From a checkpoint of a small image captioner: 4400 steps.
Rows from block 8 of the image encoder of a small image captioner, named by matrix and row number. Rows with one number belong to one neuron. Each number is 128 + 32 x the weight over its row's rms, rounded and kept within 0 to 255. All counts start at 0.
Before each neuron's rows are labels from the 100 images, of 14976, where the neuron reaches its largest size: "peak on" is the class under the peak. Only what is clearly more common there than usual is listed. The data: pictures of board games with random positions, seen at a slant.
# gate: MLP gate (encoder.blocks.8.mlp.gate.weight, 480x160), inputs 0-79
# fc1: MLP up (encoder.blocks.8.mlp.fc1.weight, 480x160), inputs 0-79
# fc2: MLP down (encoder.blocks.8.mlp.fc2.weight, 160x480, transposed), outputs 0-79

peak on: table
gate.65 [145 104 172 171 133  91 123  87 134 119 163 109 113 129 144 151 160 119 165 163 120 124 154  94 171 109 123 104 125 134 146  72 168  91  90 139  70 135  96 131 100  91 118 102 148 174 164 108 196 105 207 128 139  65 131 133 142 118  56 129 147  85 152  97 161  55 175 122 128  81 118 123 139 124  69 103 158  83 167 165]
fc1.65 [150 133 123 113  94 129 149 133 122 143 191 127 138 139 113 149 152 170 109 124 138 101 118 120 154  90 183 129 112  88 118 127 114 131 113 146  86 111 162 140  57 161 145  87 136 123 140 104 152 115 254  96 128 117 126 120 110 113 130 103 118 124 102  87 138  86 150  98 115 117 121 134 146 139  98 116 158 102 135 159]
fc2.65 [134 113 136 186 120 107 136 127 145 110 137  49  93 159 154  82 138 106  61 168 208 134 127  98 102 140 132  89  67 100 140 174 122 147 107 109 148 136  55 157 176 172  67 121 141 152 149 162  86  90 144 160 145 165 119  84 106 148 145 129 136 116  93 159 124 123 157 146 110 123  96 148 178 145  70 136 120 124 196 150]

peak on: table
gate.298 [ 98 165 119 160 185 102 141 212 152 136  62 112 155 156 106 153 139 123 163 168  89 201 136 140 116 132 116 219 112 160 145 117 159 127  88 101 207 160 103 121  79 148  84 100  78 160 126  87  57 119 157 144 126 143 158 139 117  81 149  99 146  98  65 153 133 137 138 140 116 104 176 139 114  90 131 143 184  91 126 145]
fc1.298 [ 90  69  93 110 138  85 146 166 102 113 214 134 136  94  76  57 124 126 130  80 142  93 106 163 163 151 163  79 114 131 160 120 151 116 114 101  68 120 105 172 133 159  92 141 177  25 169 111 144  79  94 135 122 128 110 100 165 118 184 115 127 144 177 119 166 154  85 174  64 125 122 122 119 102 139 104 116 178 100 158]
fc2.298 [125  86  98 125 159 108 125 125 152 130 183 201 129 109  90 146 190  73  75 152  66  88 165 126 143 111 170 151 129  82 187 137 150  81 130 125 106  93 126 113 154 104 169  74 128 149 113 106  84 208 152 113 159 192 116 141 137 123 202 112 172 162 112  75 173  98  85 100 163  46 167 115 112 117  93 115 112 138 143  75]

peak on: board
gate.41 [ 90 110 123 141  46 134 164 112 114 153 129 120  69  60 137 151 184 132 121 144 154 137 117  84 103 118 128 155 105 141  95 130 158 111 118 114 165 120 106 132 168 101 121 117 137 144 122 164 103 118 167  88  94 150 116 115 130 108  72 123 129 138 146 128 170  93 160 112 154  78  69  87 151 143 112 145 105 151 121 189]
fc1.41 [127 129 125 161  74  91 155 123  89 165 134 124  38  67 138 155 179  97 122 175 142 118 104  69 100 101 144 159 112 152 116 165 162 101 137  84 188 115 105 114 144 139 138 130 145 144 117 142  83  98 136 103  98 157 108 120 118 111  64 131 129 136 150 160 190  92 133  83 121  70  99  90 166 138 132 140 107 157 135 191]
fc2.41 [109 120 170 125 184  91 118 126 119 176 120 103 118 119  70  88 116  60 136  90 140 112 197 202 105  97 141 127 114 118 108 164 138  98 129 153  94 184 150  85 151 162  93 136  47 174 146 140 173 141 123 126 105 153 182  66 121  94  73  97 131  69 143 150 171 113 148 152 137 214 128 154  99 135 138 126 162 123 195 116]

peak on: board
gate.447 [168 144 144 101  94 178 168 101 125 109 127 106 168 188 123 129  58 110  48 111 176 126 147 120 203 108 121  87  84 158  85  95 165 127 114  93 121 134 117  66 136 222  91  71  92 174 178 165 140 120 127 109 106  91 150 113 138  95 182 120 170 145 144  92 129 121 119 142  87 114 124 147 128 110 120 120 157 124  78 134]
fc1.447 [100 139 155 146  92 110 152 149 128 181 120 184 118  85 168  69 174 119 165 123  88 124 119 131 106 137 147 185 134  90 136 138 102 126 100 152 105 104 110 182 113 104 155 195 183  98  84  85 122 151 154 180 170 172  83 137  37 143 141 118 136 108  78 158 138 177  84 124 111  96 173 111  99 141 157 139 107 106 118 144]
fc2.447 [115 126 165 140 121 161 118 174 156 152 177 147 176  99 176 148 178  69 109 184 155 166 128 149 137 139 145 168  85 138 100 138 127 143  91 148 130 200 168 103 116 128 129  99  74 160 107 120 109 112 123 165 122 102 136  79  73 111  89 140  55  93 120  76 176 160 114 127 135  95 170 154 131 130 118 183 110 123 138 130]

peak on: table
gate.258 [129 122 135 145  81 114 174 134 102 153 125 160 129 153 178 129 122 124 132 147 183 192 145  85 127 100 176 126 142 122 114 136 134 136 117 161  62 109 142  90 169 164 187  82 154  99 106 110 174  82  97  89 118 106 102 173 182  98 118 146  95 119 179 155  81 128 129 130 160 137  89 116 133 122  98  90 138 113  81 110]
fc1.258 [120 108 124 129 139  66 168 148 112 132 104 140 136 128 139 132 113 133 115 160 164 198 132  95 122  89 188 134 105 154 104 192 109 122 118 187  89 165 156 112 167 139 198  77 120 136  91 105 150  72  89 123 163 115  61 156 178  87 153 139 110  87 156 168  98 129 171 154 158 170  98 141 127 145  95  90 133 110 107  99]
fc2.258 [103 189  90 173 156 128 111 152 117 139  81 112 104 115 117 174 155  96 153 134  87 116  92 103 160 164 143 100 155  84 105 230 160 131 159 100 106 142 143  92 121 136 144 129 158 124 153 138 173 133 193 150 155 202 142 157 145 125  86 153  70  93 132 108 150  72  74 170 133  49 106 159 137 131 117 146 132  94  83 110]

peak on: board
gate.79 [ 98 121 104 120  89 132  80 158  86  94 115 111 125 103  94 164 151 162  94 133 121 113  90 150 155 165 144 153 161 152 185  93 128 155 168 114  71 119 114 151 132  51 119 153  33 126 159 156  93 169 109 177 118 158 126 110 107 163 126 156 204 202  83 101 164 145  94 141 128 136 113 115 131 154 150 191 158 113 150 179]
fc1.79 [154 135 148 133 168 104 167 103 157 174 135 148 125 149 138  89 118  81 144 132 145 134 152 100  84  96 126 113  86  79 105 160 121  90  87 144 203 126 164  88 127 205 149  85 210 129  96 122 154  89 146  80 142 108 127 144 147 102 134  91  58  48 154 153  95  91 158 107 131 125 132 145 145 127 106  81 103 162 103 107]
fc2.79 [ 99 183 115 137 176 140 170 135 114 142 169 130 131 113 140  48 180 144 132 142 118 125 156  97 129 134 174 170 111 189 110  96 173 143 143 155 100 137  86  84 170  92 135 155  78 158 155 143  78 163 135 137 131 185  65 124 125 163 164 130 161 124  85 123 138 132 173  73 213 114 143 170 113 174 118  85  95 169 144  88]

peak on: piece of the first side
gate.408 [146 174  80 155 126 114 109 110 139 135 106 133  77  70 119 172 154 132 101 192 187 136 177 177 149 123 118 134  62 135  83  73 168 118 115  72 128  80 127 119  54  84  97 160 218 158 159 143 135 130 138 111 109 169  97  73 140 127  98 194 147 145 135  64 123 121 149 112 129  65 168 127 153 152 119  95  97  72  98 132]
fc1.408 [139 173  90 170 122 120 100 124 144 126  97 122  98  58  92 173 154 119 103 188 184 150 172 192 162 126 118 138  70 124  96  83 167 126 111  97 127  94 107 137  49  89  81 165 212 152 148 130 140 142 139 102  99 150 112  76 131 113 107 192 155 132 161  77 122 110 141 107 151  56 163 145 168 152 120  93  91  92  98 108]
fc2.408 [127 130 178 150 117 140 152 172 116 118 190 133 144 139 161 156 199 145 153 103  94 166  79 103  54 174 138 155 113 172 114 152 127 118 156 139 128 155 150  54 181 171  66 122 108 142  63 135 134 143 107 148 161 158 206 136  94 152 108 176 164 142 151 124 145 130 175 111  90 200 129 148 139 137 119 162  70 184 119 142]

peak on: table
gate.367 [ 76 120 150  83 156 169 125  93  75 173  83 154  45 184 154 122 129 172 117 190 137 138 168 117 108 179 143 125 121 144 130 218 136 132 148 149 170  88 104 111 146 138 125 123 158 102 131 128 123 152  96  42 160 122 138 141 136 122 129 204 109 152  52 117 155 169 108 113 166 124 103 159 121  90 135 145 115 153 105 120]
fc1.367 [101 125 132  96 160 167 106  93  91 189  82 133  69 201 140 135 121 153 146 165 128 138 134  75  91 184 162 139 106 153 125 188 130 100 163 147 153  96 119 102 153 177 142 117 151  98 102 114 120 163 114  38 160 140 135 143 106 129 137 196  50 145  55  98 141 181  96 140 140 146 130 155 117 113 120 149  91 153 101 112]
fc2.367 [161 159 171 119 109 140 124 157 126  92 106 134 139 142 144 128 101 156  98 131 139 106 117 203 147 139 101  88 159 109 129  71 149 143 108  30 129 157 109  93  76 176 123 155  74 112  99 122 136 167 101 145 106 134 108 140 140 129 120 136 169 123 114 134 119 110 190  75 141 136  97 130 116 182 165  86  92 145 153 119]

peak on: table
gate.359 [127  90 100 139 148 125 131  82 143 148 129 129 137  82 131 156  86 126  81 106 116 122 153  78 143 148 140 107 131  92 180 194 116 155  70 210 156 128 149 175 125 138 112 121  76  79 122 112  95  83 161 159 134  81 105 117  88 144 136 115 119 135 200 127 129  99 128 130 111 196 164 172 164 164  58 141  69 145  95  36]
fc1.359 [143 160 176 140 133 128 111 148 125 122 155 144 165 185 119 106 181 115 167 155 131 132 130 121  95 115 106 161 126 164  83  79 103  80 161  97  71 116 105 119 130 142 121 125 202 155 121 151 153 173 142  87 113 172 148 128 148 129 122 114 110 115  76 156 141 147 122 104 137  60 102 119  99  87 185  75 142 119 141 220]
fc2.359 [158 106 119 143 137 116 162 137 163 137 166  93 114 145 120 147  60  62 119 173 144 109 151 133  72 109  98  46 138 134 124  99  98 105  80 139 161 151 190 154 153 143 147 140 115 150 144 129 163 153  95 123 114 161 101 122  99  80 138 122 120 105  85 121 208  98 125 147 179 114 131 181 151 151 163  69 198 112 158 146]

peak on: table
gate.348 [123 167  76 155 102 136 146  96 145 104 159 110 138 141 161 117 125 123 160 153 147 128 185 108 119  38 152  97  89 118 109 136  72 103  93 210 134  84 176 112 148 139  93 136 109  65 170  99  70 150 150  54 166 124  74 101 109 128 118  98 115 159 159  94 152 167 103 134 156  75 128 131  81  96  73 130 148 171  96 116]
fc1.348 [140  84  92 100 146 105 156 150 110 110  70 152 184  91  88  79 169 124 147 102 108  75 108  91  84 192 142 154 133 117  71 180 131 135 152 101 105 131 135 143 109 119 179 107 139 158 101 129 182  64  75  87 136 133 102 166 145  93 172 120  65 135 148  80 126  90 111 109  90 158 138  88 129 113  68  77 126 124  94 131]
fc2.348 [130 117  93 155 135  97 152 150 127  77 133 124 199 154 105 103 113 174 131 173 129 188  98 133  76 160 142 107 122  70 109 135 108 133  72 138 116 104 162  94 105 120 118 103 102 115 146  86 112 122 129 147  92 146 151 143 103 170 132 120 170 104 109 170  77  87 153 108 129 126 114 102 108 131  68 150 140 106 114 137]

peak on: board
gate.155 [115 145  94 106 129  90 159 122 150 111  98 117 133 121 115 134 164  96 120 128 160  90 107  96 136 177 126 113  60  64 114 131 166 108 146  85 125 114  67 150  95 127 203 139 119 153 121 177 114  53 117 141 160 156 133 183 156  93 156 135 127 115  50  84  83 133 161 154 174 137 124 142 202 148 128 126 136 151 135 139]
fc1.155 [120 161  94 128  75  89 165 113 161 122 112 123 120  98 115 164 164  95 124 148 146  99  97 111 120 157 123  87  73  39 112 166 158 109 100  96 116  82  81 145  92 137 172 139 127 152 101 149 136  62 104 141 139 140 135 178 125 108 184 126 133 106  51  53  93 154 151 146 189 136 142 144 209 182 143 112 104 142  92 140]
fc2.155 [136 202  81 128 122 117  81  40 163 113 154 123 154 143 120 119  95 127 172 169 135 119  90  84 177 124 143 114 130  79 107 146 137 147  81 187 124 140  98  96 103 170 147 138 101 112 149 118 152  99  96 211 104 177 128  99 117 117 134 123 127 115  87 109 128 118  54 136 161 103 101  67  76 124 113 136 132 180  87 113]

peak on: table
gate.433 [ 81 162 112 112 115 126 120 107 169 130  56 116 116 178  66 101 132 137 189 157 135 122 138 133 161 134 188 147 174 114 142 185 133  92  89 174 105 106 116 146 112 163 109 137 167  95 126 190 113 131 141 134 110 124 156 127 101  87 121 120 198  90 148 146 119 120 133 168 159 117 102 126 139 153 195 175  95 109 114 137]
fc1.433 [141 148 159 154 123 151  39 142  94  85 236 143 105 117 177 156 126 133 107 145  79 122 138  95 145  76 117 119 162 140 167 120 116 150 110  56 160 111 181  70 180 114 104 138 115 143 143  67  98 126 117 120 162 142  88 142 161 127 176 137 106 173 167 120  67 175 122 138  94 125 165 160 155  85 134 111 130 126 149 105]
fc2.433 [132 159 149 161  87 132 180  89 170 159 208 116  94 125 114 157 139 115 152 107 100 152  94 128 120 106 149 172 154 127 118 129 151 139 113 127  86 173 218  74 116 167 157  94 125 111 108 152 128  84  78 146 149 130 186  97 129 173 101 152 188 184 140 177 141 124  97 111 137  92  84 113 121 120 119 134 219 127 122 130]

peak on: board
gate.94 [123 120 130 162 156 103 154 115 144 105 178 106 146 189  92  60 163  98  94 103 137 131 161 182 139 110 113 117 150  95  98 121 113 139  69  82 135 140 117 128 165 133 118  82  86 153 104 155 115 135 104 153 169 153  90  85 126 103 165 136 138 164 109 145 210 133 171  99 106 153 110 124 103 125 126 181 142 104  93 110]
fc1.94 [108 151 137 176 171 109 179 126 138 101 166 126 164 162 118  72 161 108 105 101 155 135 141 172 163  99  80 154 167  87 106 123 114 141  68  74 129 136 101 116 174 120 172  96 118 140  78 141  95 102  68 164 141 137  97 136 123  88 164 104 100 183  78 138 207 142 158  87  87 115 104 146 133 124 179 165 158 112 101 148]
fc2.94 [ 58 135 162 105 116 106  82  78 114 162 157 119 102 123 149 121 147 123 145  93 111 111 146  77 119 124 102  99  91 176  89 152 125 165 127 114 169 147 161 187 124 136 122 139 102 104 131  95 149 101 110 139  88 160 103 108  66 177 101 171 164 111 102 174 195 146 125  94 150  91 108 134 114 103  89 142  93 181  82 134]

peak on: board
gate.135 [ 93 139 148 177 174 145 164 144  69  85 124 139  76 120  73 174 116 148 100  64 108 125 132  88 118 135 178 134 126 156 104  99 136  43 110 188 157 126 130 121 167 115 200 142 108 148  91  75  85  97 118 122 104 135 128  81 106 175 153 104  73 155 131 163 148 144 164 147  89 133 146 147  68  99  55 103 110 149 111 146]
fc1.135 [106 134 116 166 164 143 159 176  77  85 103 112  98 138 117 160 109 132  81  72 139 115 138  98 126 145 189 125 131 123 103 133 130  85 140 150 127  98 136 160 169 134 194 131  62 161  70  65 104  78 155 142 134 139 159  75 110 141 141  69  57 165 177 110 140 150 143 137  87 125 143 129 102  90  94 129 159 139 116 148]
fc2.135 [174 119 130 154 147 142 122  18 128 201 167 116 148 153 103 132  68 134 129 166 101 157 196 149  59 135 133 108 161 133 132 142 134 102 165 121 130 154  95 101 138  90 180 117 206 123 144 154 149 104 126  81 113  59 124  98  54 124  93 136 178 174 135 112 100  76 136  79 176 159 136  97 150 139 172 134 143 144 107 148]

peak on: board
gate.150 [153 155 160  99 107 109  45 122 170 108 128  92  13 138 108 148 158 116 127 107 110 192 134  98 171 120 153 107 134 111 148 131 147 202 160 101 120  97 114 123 118 130 120 110 132 118 148 134  79 141 173 142  89 105 154 136 124 131 149 149 190 161 164  84 116 133 151 150  94 178 123  96  98 131 120  85 156 133 120 180]
fc1.150 [190 148 146 117  93 140  51 140 211 103 127 132  47 165 137 125 138 133 122 102 136 179 103  71 134 110 139 112 130 130 146 113 142 178 107 110 125  98 122 146 142 159 130 116 109 118 134 119  98 125 143 139 142 147 154 149  79 170 136 136 214 178 140 120  90 113 120 165 123 190 102 111 119  75 143 126 151 141 132 140]
fc2.150 [ 97 154 109 141 133 141 141 103 156  69 135 118 124 122 165 158 107  91 130  84 146 155 146 127 164 129 144  89 170 117 114 146  74 101 107  73 148 114 156 150 136 142  71 176 130 151  90 161 110 154 102 145 101 128  78 110 146 122 155  90 147 138 103 122  77  85 127 123  86 174 153  99 151 150 160 128  98 140  82 175]

peak on: table
gate.18 [124 128 107  99 145 156 127 138 165 120  87 132 160 130 124 103 139 151 104  98 121  49 103  89 116 171 145 116 173  40 138 137  49  74 166 161 132 103 161 126  89 153 141 133 142 134 150 118 118 118 148  82  98 120 118 176 116 137 168 149 141 121 170 199 125 166 108 133 142 179  97  70 146 129 143  90 134 121 148 147]
fc1.18 [163 141 116  38 164 165  84 131 106  99 134 133 171 100 118 122 155 133 100 133 100  59 133 149  94 163 152 115 175  80 179 114 113  62 154 132  99 123 108 177 129 103 143 120 165 126 140 146  91 101 153  67 128 144 139 170 107 123 190  95 139  91 138 192 150 189 112 173 141 160  84 123 148 141 138 112  70 117 129 155]
fc2.18 [118  95 139 131 143 113 158 129 114 113 119 128 140 121  78 145 125 132 165 246 134 127 116  97 105 127 125 122 140 133 117 104 141 157 154 115  96 101 145 163 163 115 181 149 141  90 179 150 155 152 168 176 171 184 134 151  98 149 141 110 180 149  69 110 104 135 142  77 171  88 119 111 130 118 143 103 129 131 121 114]

peak on: table
gate.388 [123 197 204 116  87 137 150 131 128 153 159 144  96 137 130 136 116 138 154 144  50 185 147 100 152 125 118 111 126 116 150 126 128  80 111 159 121 167 134 106 167 172 124 126 130 150  84 162  75 163 137 105 152 148 162 162  70 134 104  68 102 155 145 142 135 134 113 141  65 120 156  95 113 126 179 148 122 101  77 151]
fc1.388 [108 192 215 117  98 146 145 136 126 155 155 147 109 159 129 143 131 145 159 137  37 176 148  94 110 144 116 115 103 118 173 115 128  99  98 150 116 173 154 118 147 154 122 131 138 154  87 162  78 158 130  95 170 160 166 165  71 121  97  71 109 122 149 151 128 132 102 137  67 116 140  98 109 138 191 145 145 103  77 175]
fc2.388 [102 224 157 138  72 130 136 213 172 151 155  95 134 132 106  75 124 126 112 154 172 147 116 105 157 123 134 101 110  61 173 155 200 146 125 110 116 123 121  82 151  92 129 145 134 239 135 118 133  98 129  83  99  78 119  91 129 147 116 125 114 109 145 168 138  89  80 121  61 105 160 140 150 126 142 153 118 139  96 175]

peak on: table
gate.170 [136  97 102 166 123 150 105 132 114  94  93  89 139 102 155 123 111 118  86 186 116 170 153 169  87 169 158 105  93 136 142 122  81 123  92  88 107 120 117 188  83 146  73 105 197 142 130 154 189 148 166 147 179 127 172 128 161 126 210 149 136 125 150 130 130 153  94 153 122 168 101 151 107 173  68  93 105 170 135 143]
fc1.170 [136 104 129 128 122 159 150 125 132  93 139 108  77 125 151 188  98  89 140 183 167 133 118 155 136 205 112 116  97 147 130 108 105 147 110  85 128  74 110 169  39 112 102  97 186 141 122 110 164 131 143  87 119  87 174 120 146 173 171 144 180 162 155 113  97 186  90 125 148 113 152 149 111 183 106  82 130 134 124 104]
fc2.170 [150  83 123 188 132 112 157 145 151 157 127 113 164 104 130 102  98 150 152 135 100  39 135 126  83 104 107 197 157 127 186 142 149 146 151 111  85  93 153 114 177 143 178 106 176 160 155 137 145  90 144 142 152 153 152 130  70 177 173  59  85 197 127 151 143 138 137 138 216 158  85 148 145 118 166 185 138 110 169 106]

peak on: table
gate.349 [121 180 134 139 124 149  98 122 118 138  98 147  70 129 153  91 135 125 160 174 148 150 141  61 126  92 131 140 119 114 170 139  48 138 164 172 158 176  96  79 170 116 104 157 157 157 106 120 164 123 116 122  97 127 141 153  98 157 134 119  89  95  99 107 160 146  68 114 180 137 163 147 104 132 133  82 100 111 144  87]
fc1.349 [139 179 131 117 165 160 114 135  99 132 116 138 112 186 151 152 134  74 150 129 158 175 139 151 123 131 134 127 115 158 106 143  56 147 143 142 128 214 107  61 114  97  88 149 152 135 106 114 152 122  77  34 147  78 139 118 114  68 164  94 149 105 105 139 167 167  41 145 103 141  73 124  96 130  90  90  99 130 174  70]
fc2.349 [168 136  96 134  83 173 141 141  91 105 104 103 114 119  96 148  86 193 164 154 203  80 109 137 119 123 162 126 128 179 146 171 178 128 122  60  60  44 196 121 122 129  84 162 109 164  96 121 139 106 116 146 101 140 135 165 120 132  66  81 127  87 141  97 119 105 121  92 137 109 107  99  92  83 130 156 162 134  73 160]

peak on: table
gate.396 [109 123 130 126 125 146 100  82 121 118 159 119 151 149 110 109 155 146 134 139 166 135 142 164 113 166 131 127 127  81 116 116 113 191 117 102 142  93 125 193 166 127 150  87 140  97 117  82 148 171 127  30 126 106  84 155 144 131 182  61  98 120 172  98 112 146 145 158 114 118 110  99 113 151 121 151  79 139 118 126]
fc1.396 [153 145 140 125 134  85 180 179 116 145 133 140 105 137 132 179 114  79 156  93  52 126 119 100 148 123 145 110 117 173 145 143 140  95 117 123 104 159 102  64  94 107 108 185 121 141 133 156 117  80 134 195 139 173 209  95 113 136  73 173 170 121  92 150 145 119 116 134 144 135 160 141 114  92 150 115 170 121 143 139]
fc2.396 [ 78 168 108 189 104 116 112 157 102 115  73 147 142 152 168  83 153 102 125  79  73 111 125  91 128 105  89 173 213 174 112 171 138  89 123  86 144  69 189  94 178 142 151  79 136 128 150 117 113 119 142 190 117  88  87 185 143 132 162 106 132 108 144 123 102 124 100 130 144  98 173 112 128 127 139 104 124  98 145 130]

peak on: table
gate.426 [ 77 121 155 163 126 116 167 174  70 134 108 122  71 141  63 132 107 139 108  92 198 142  97 127 129  90  63 120 202 141 128 102  93  64 142 182 105  77 179  93 122 146 105 146  83 138 149 178 184 209  87 134 107 115 167 113  81 155 123 118  65  86 102  90 100 162 123  97  74  86 168 157 133 110 179 165  92  61 158 113]
fc1.426 [ 50 145 143 158 127 127 108 193  47 134 146 113 132 169 120 163 117 132 103 122 197 101 100 166 161  89  52 125 201 122 144 125 131  77 154 146 146 101 172 107 125 144 128 134 131 155 157 176 170 193 103 124 133 135 158 119  84 134 106 108  70  69  87  99 118 133 115  84 125  74 157 142 121 110 134 191 116  56  88 142]
fc2.426 [144 107 149 137  54 165 104 212 134 129 210 123 157 116 108 140 138 177 119 116  93 187 139 115 149 118 148  82  99 171 117 201 150  92 146  83 149  82 100 185 130 147 117 165 146 134 111 144 114 127  98 172 167 164  97 105 132 113 193 100 117  86  75 138 171 140 126 122 175 124 125 158 143 122 182 111 164  88  81  92]

peak on: board
gate.241 [137 182  77  98 106 141  90 160  92 172 103 115  81  88  90  96 146 129 154 132  93 180 149 128 162 133 108 117 139 113 140 163 100 163 134  92  97 166  93 165 103 124 108 139  87  99 124  99 146 136 137 161 135 130 186 110  79 162 165 125 143 125 100 152 177 152 139 143 133 102  95 147 158 108  76 154  86 126 111 103]
fc1.241 [115 200 124 105  75 150  95 143 108 180 129 112 131  99  85  70 166 130 157  98 127 192 164 142 155 166  88  97  91 111 127 129  91 182 153  97 128 163  81 143  77 137  96 147  91  67 128 134 125 126 160 175 112 151 163 123  97 159 170 160 131 150 116 137 174 113 101 187 145 107  91 152 137  75 109 103  20 129 162 135]
fc2.241 [ 61 123 144 122 131 125  81 185 125  86 180 181 134 129 104 139 118  83 144 135 166 128  92 164  94 131 199 121 177 164 132 137 114  95 145 141 127 178 128 214 184 117 117 122 100 149 139 163 132 190 113 173 107 144  97 176 111 118  80 145 140 115 163 142 167 135 187 145 102 105 122  79 155 122  97 198  98 123  63 171]

peak on: board
gate.93 [ 93 171 176 121 142 146  96  61 109 146 106 120 140 133 112 128 126 132 135 116 119 110 117 101  81 140 168  87  94 146 159 186 108 170 102 123 114 161 134  94  89 126 115 159 118 127 101 131 123 139 147 163 172 139 193 122  79 111 209  98  45 167 149  83  64 139 158 145 162 157  84 135 143  60 110 104 134 136 165 156]
fc1.93 [148 126 162 150 110 157 140  57 136 145 146  89 135 146 132 122 148 132 148 150  79  98 149  94  69 128 156 101  83 128 149 189 132 147  85 100 126 168  98 106  85 136  98 138 110 102  97  95 173 162 158 183 196 140 213 129  63  83 177  94  80 135 144 103  91  89 153 147 162 183  84 146 141  88 122 153 102 146 136 160]
fc2.93 [ 85 134  95 107  95  93 120 139 170 127  82 138 124 121 114 167 108  50 192 107 119 167 110 133 103  78 122 120  76 122 142 153 104 158 150 150 111 105 166 106  21 117  52 120 111  91 114 123 140 157 168  60 102  70 122 162 120 116 175 173 116 140 119 176 121  80 124 114 121 140  86 123  77 149 129  90 108 125 107 137]

peak on: board
gate.342 [119 150 135 144  88 129  63  67 196 137 141 174  41 163 145 107 111 186 101 135 174 158 136 140 126 125  61 147 121 100 129 117 136 104 132 156 134 143  90 105 109 157 112  70 115 105 127 165 125 155  77 155 120  90 120 131 143 131 195 121 199  99 102 128 103 179  97 172 129 143 129 149 135 121 195 115 142 147 125 150]
fc1.342 [161 163 144 110 119 109  88 116 171 124 135 170  61 147 101  91 147 161 103 188 139 106 138 148 131 117  90 126 127 134 143 144 184 127 158 164 120 129  84 107 125 151 140 104 142 126 143 187 143 119  68 146 123 133 122 100 165  84 132  69 168 122  71 156 119 191 115 174 127 142 145 134 121 137 221 123 141 156 124 108]
fc2.342 [138  87  86 121 160 187 110  99 102 149 158 155 113 114  39 114 135 104 127 132 178  98 123  92 139 129 133  99 122 141 182 121 178 112 128 113 123  80 110 117 175 143 137 128 149 117  99 127  93 109 114 199 108  95 137 134  94 151 103  58  99 110 110  88 116  96 144 108 104 119  54 125 121 179 134  72 124 140 143 100]

peak on: board
gate.27 [211 132 162 136 127  90  94 150 109 135 150 113 111  77 148 103 105 117 163 132 116 178  98 119 170 121 191 144 109 168 133 166 107  99  86 114 142 118 132 143 154 137 142 106 103 145 129 126 129 203 131 173 129 125 123  78  84 154 144 163 118 186 115  69  78 141 126 140  97 139 136 105 125 100  97 105 112 139 226 146]
fc1.27 [123 148  90 125  79  63  96 138 138 157 144 132 164 150  81 159 135 120 160 119  97 158 194 132  86 148 154  68  76 135 136  88 106 124 166  57 125 125 101 141 128  93 147  56 157 116 163 167 132 184 195 102  69  92 123 100 128 149 162 168 166 194 139  97  98 124 148 144 100  88 101 121 139  93 102 116 183 117 113  81]
fc2.27 [ 76 103 127  71 103 112 143 129 118 127 166 121 132 145 132  95 129 109 138 132 179 112 102 116 145 111  91  87  16 133 101 142 154 153 155  95 109  82 119 129  98 123 145 192 160 128 115 113 148  90 169 148 120 113 171 141 118 146  96 125 136 137 125 137  61 109  98  97 173 120 101  93  90 146 116  82 166 169 146 167]